Rows from block 4, named by matrix and row number. Each number is 128 + 24 x the weight over its row's rms, rounded and kept within 0 to 255. All counts start at 0. Numbers have three digits each. After the name is the row's rms in percent of the matrix's.
# conv: 3x3 conv (model.blocks.4.conv.weight, 80x80x3x3), inputs 50-54, a 3x3 kernel for each
conv.0 095:081084090099085101156152149154108102122098086135117101085080082085079057117106077127126124124109117101110111131135144124130139119118125
conv.1 093:154140125134124121135114116074132129072098113108117091147120129163124109141112104133121106165153142153128115088093098086087090076087087
conv.2 084:190177151181182154144143142127127127145136121137126114141132169145128137190170157138137136149160152145142145124126130125131121122133134
conv.3 085:081087123096092115112115122164158146148138128119121126128113110154144144167170168153152142158151137172149127140136131135133116094101091
conv.4 106:128163180123153166144171175173179155141150122130128104123099119152125112161155145143122120128129128132141150111114115115102112113108121
conv.5 078:158135124170146134148127126134154149146155142155155134140144150133131149159136136117116113147135119164146121143155133138142125122130120
conv.6 098:160162162153152159119133131105112113119104105142135107135136140123115118132133130152146162132150149138156160115110114124109118129123126
conv.7 101:134133133116123130108107124128158160142170167141163174108122134136135144131137120086094094132143134138129114140151144144153146135146136
conv.8 088:162152129144139121131115107116120113106124114109125135195191209180172170165167145129166161163189196154182177137140146135152141131142141
conv.9 090:136145153120115113141142129119141141137145150120121120140134121137127101106114096130128143130129139135142140116114130124128134141137136
conv.10 106:133139141138141155114115136102130108091135109088136119186196190167153150148145136114126115179191173171170152145141147134134132131128131
conv.11 101:121105127142135163141126142132146133094121116093112086199194185107109127097086092086093096138133136129133144110115126109107121124127132
conv.12 079:137109104134102086151119112077092103087097099110114104106082078133097093132119103149156145156165156155180158124107113106099108102095093
conv.13 109:184170168125103113129121125156140117111141169129168174122082095097107101110141151157124117115102122084094117127123122134120114155132121
conv.14 097:147148163189158148201170155099096102115093077160138091159177187140148176148141140147130106145135128168152137113119111095100104107101112
conv.15 113:137141137121124118141131116109126133137147143126103106166142132146121110150133115145113083126101072116090078126137121116125117084090111
conv.16 101:149168164126136141151156157138152140162178177158175177164158135151154135117115112132132121127131123119122117133139141148146149149151151
conv.17 121:154138143117116149077060101133123109151129097147140117149146169129131153136156166151135116171164145134122112078083095080084105114114131
conv.18 104:132122124144146139189171156115095107133129138144125122105092070108108078111121100129128127117148133140155151116141153109141155117136158
conv.19 105:145134125159150134154140144135144133133135128144153137175185168158160167159158143147157140167171155178182167142153140141144146143142147
conv.20 110:127135149119124138094095101117134139110119116107114112135138151091095118127130135126133138106112122142141138090078086102080087120107103
conv.21 093:089110120096116112097130124128126092144105094124118117116105091114109075116114088130126121119112092094102108129127130124130137139142145
conv.22 115:106111121096108115093100090140120117156155139142152152131129141128126129132130139093067066082058051091064053080071078085073077105085089
conv.23 113:137105126104064085093091124124137122128152126102154145086090109115107107122123100160163137132110094113108101142132120134133124128127131
conv.24 095:114113101121107101163149132106122121145169156119148138105117113108108111096112115140149134096096091079085088148148151158153159157172171
conv.25 099:122139156145146149174162141154150128131121117143131128157136114117127112100109111135148147145153153167175164125133137132128143165156157
conv.26 118:133123133127125140089097120178139121156126123162144141150160174117117156097076110091097113109114121108105106117106112109107106111118105
conv.27 100:104098135126119166117120144164154138150148115142154128138146153087096127080082119078072090119119131123127132101093095098098090113108105
conv.28 117:215186116190142081144113098152127086119102111128145134070056094072072094096113143122115129119108124090095117116117132125127131128123117
conv.29 100:127095051106084071122104092121137147084116168090099153132120108136115117141150145089101087116124129080091113125133130113122131111126131
conv.30 111:091095126149136125140118104144129126144123122144146147059066092088099109103105129100115128113109120116106102130110104143123113169156146
conv.31 100:166152135179167142162162143105106114118113107152173156024028030027038036042041056135142129136147142119127116148157157141155143151148132
conv.32 079:129124101136125112140121107135130110108116110116119113109110124119129135098124144117137125149166165147151157135131132150139133139131127
conv.33 107:099112111077099100118128132099150155106134138086100107130140146180147155159142151114108105146135119177150125110116122106111110094102097
conv.34 077:173159123166166141149128115111130141104125138112130140163172151123141160115123139118117122134136150128137146158151143169155157163179163
conv.35 109:105083114151168174148164176121156161117133109126113075127135149121115143115118136079073099122119135168175171131133118116110112127115104
conv.36 088:141129125157141142129128131140138112143161130131166137133136142149137133150144112120118107160146141155149124147130132141133135129130129
conv.37 089:131125113128113103151128127107081101134113115171156132110114111121114117093091091113115123089099122125135153084113129092122139117119134
conv.38 095:079099115100125151118112135107112119126127130119125126158170171124127131097107128142142151150140138131127113096078077084064076103089090
conv.39 093:097114140106104116121108112128133141105121152112111137147148185143168173118152170082130144076107113099108116104104109114113114156126124
conv.40 087:110110098137131132126139152092077073120110108115125142129141167142136151152149152099116098079101100109125118115131131108121130110131134
conv.41 105:098129146144165167129154151111102116137153137107143128129129134117106099124129104102104114121120115133143136126121126104101110086087096
conv.42 099:101119124109128130153171164147174176118141149110136137170145113181171157188192182150153136137129132129130127139140146132137134128132137
conv.43 117:129110086120133139111134160131124128116107114134124143127155212141120144133153162100109122098125136099129128112110122093095111092084093
conv.44 118:129121141130141155109116123166163151154147136118131120181161166147138163160147169127128132151140140156142132085094099073087081038053059
conv.45 115:135127107146151136129146150134109117169152149163157152151156152130128125104102106120120103104111105106112104126128132136139139154164158
conv.46 114:099117110129125114133111115128117104124105102134131127167172129154148122118108118131145142137135132139127132136127120140130133164149139
conv.47 123:133153155144157170107102116132122128120118110102111098135130147080084118112111137111097109118103116138129135082070082082066087110092104
conv.48 113:121128150093104138106119145160158134114120106103110100135119136146120134195184183160149144157140125144135130077101103063085097043067091
conv.49 097:106089079114078080172156158109086081143141136136150134066071054084083083067092081170179162120129134121136150152167164144150159155164162
conv.50 080:110128130130128130130125115119096114140126110116113100107105093098095090112096109132141145127126128122118116161162159161172164169185171
conv.51 097:149159152135139132136136131102082112079065081097084087070070058088075062066070059141148142121128127095107112150160160127139150131125129
conv.52 112:183161145167152128149135121145151151141143130127126129127120115112106091121115107064058073103096097142142127131141152135148156139156161
conv.53 093:117141137101130138102098105089111091134138109142157124139154146099096081110097098110109132131120090143129097088093111089091110113105125
conv.54 086:180161131195170145173145140124114109136135117147150131165166180141156157143134117135142117148154130155155136131136129127128125120128130
conv.55 081:173166135163156126172163142122118119110097091118114105142156163095116138089103115094100101123125130146148146108105108117112114139142130
conv.56 087:111129137117136138150147139163177174156146137141125103107109121149152148158160189137128121146139129166148134108107121114108112118113119
conv.57 112:151145132133136126103102127148120077153164106110154099170162148145130129131124136129083080138091052156125101141126111120113111116106110
conv.58 113:134151150070110133066101130093119149126145166130136154104133137125122120140124121123117115132130119141135124132133137102112119093096103
conv.59 102:141132134131123115151148134150090104142110102149125114075072058090093072077081077135133126130134124155164172113123139116126145114125148
conv.60 091:132140152152152163115115143144162126139179135134200136135138144122122128116127107115111094176162144165146128147146133147137125140134122
conv.61 106:135126137158134136155138134157155129162122078084063045190187169169148151147128122152148132151140141126123133109101099107095107098090106
conv.62 087:114095084136117111135142127115115123117125113145132129086098095078077096104106117124127133094098108093103113147154153134141151130135140
conv.63 088:146134120154150135138143142135147138147163155130158137130149170121133150146141128118116106127137129140145138136146132126138129120130116
conv.64 100:145138116126123117139140141111111111133128136143136140127135127117112100081077082123127124121128113115122118150149142140146139136144150
conv.65 093:095101110118116129129137140102082089136130121146159145126137151122132136130131128149143137133136135146141138111109104109112109120119110
conv.66 085:166167155139108069151129096161140116139122126122114105116123148114114126105117125122119129113104118134135146108106123143127128155144142
conv.67 104:108106118139130125155134108113118110110107099097086061244221212203177187168135144121117119136141134131132130123131129101107117094099097
conv.68 090:142137130133109103120088083132144149152143135139150126095107144104126141113128152120110112106087078082070092140138115144131121153143146
conv.69 106:103117111118134132105112126104143145101133170073098146171160172160164141162165167110120103103130113092116113102111112100110109116115113
conv.70 094:113105106139122109152149133120115094098111108141149129157151151137114124150144133130138142146158163137155166144152162144145145144139135
conv.71 096:095118133105123134127139161110150158118145146105125135174178157176159149187165161147149131150154138146143135116108116112108103106094102
conv.72 114:093108116103124125113126148130132139149115123132074083065119170111118143147177178080121147083116151100151178133132129118120109121102099
conv.73 105:127135158160175186123127134138111106163126111147144106156141150110101126130135159120109109152142128154142136100097106094092105109102107
conv.74 097:121123120075079096116114105155138121117097097118094100089084088088078059076067071122129123096107115066069086099113130108120135119123122
conv.75 109:132136150163146142148132127101115157111120130136140107186135100176163141170153151143132104149138116130117122105114113103109114102113106
conv.76 103:158157136170162153152137138133136135132140140126134136162177186154162171171172164146152154164169165155161154137150144139147140135140143
conv.77 087:116131142133142142128143158145174165137148143121119120128123117154158143169171167138139134119129121117117124143135136147141148153142142
conv.78 092:090087070109074064153132126105128111121158145099123127101104117106111106104117117135135125086098093094100105150161160165172173174182177
conv.79 088:163164178134136135150131113150124136105115134092109129109101101092100080080068082130140148124139146125123133128147164137149165131150159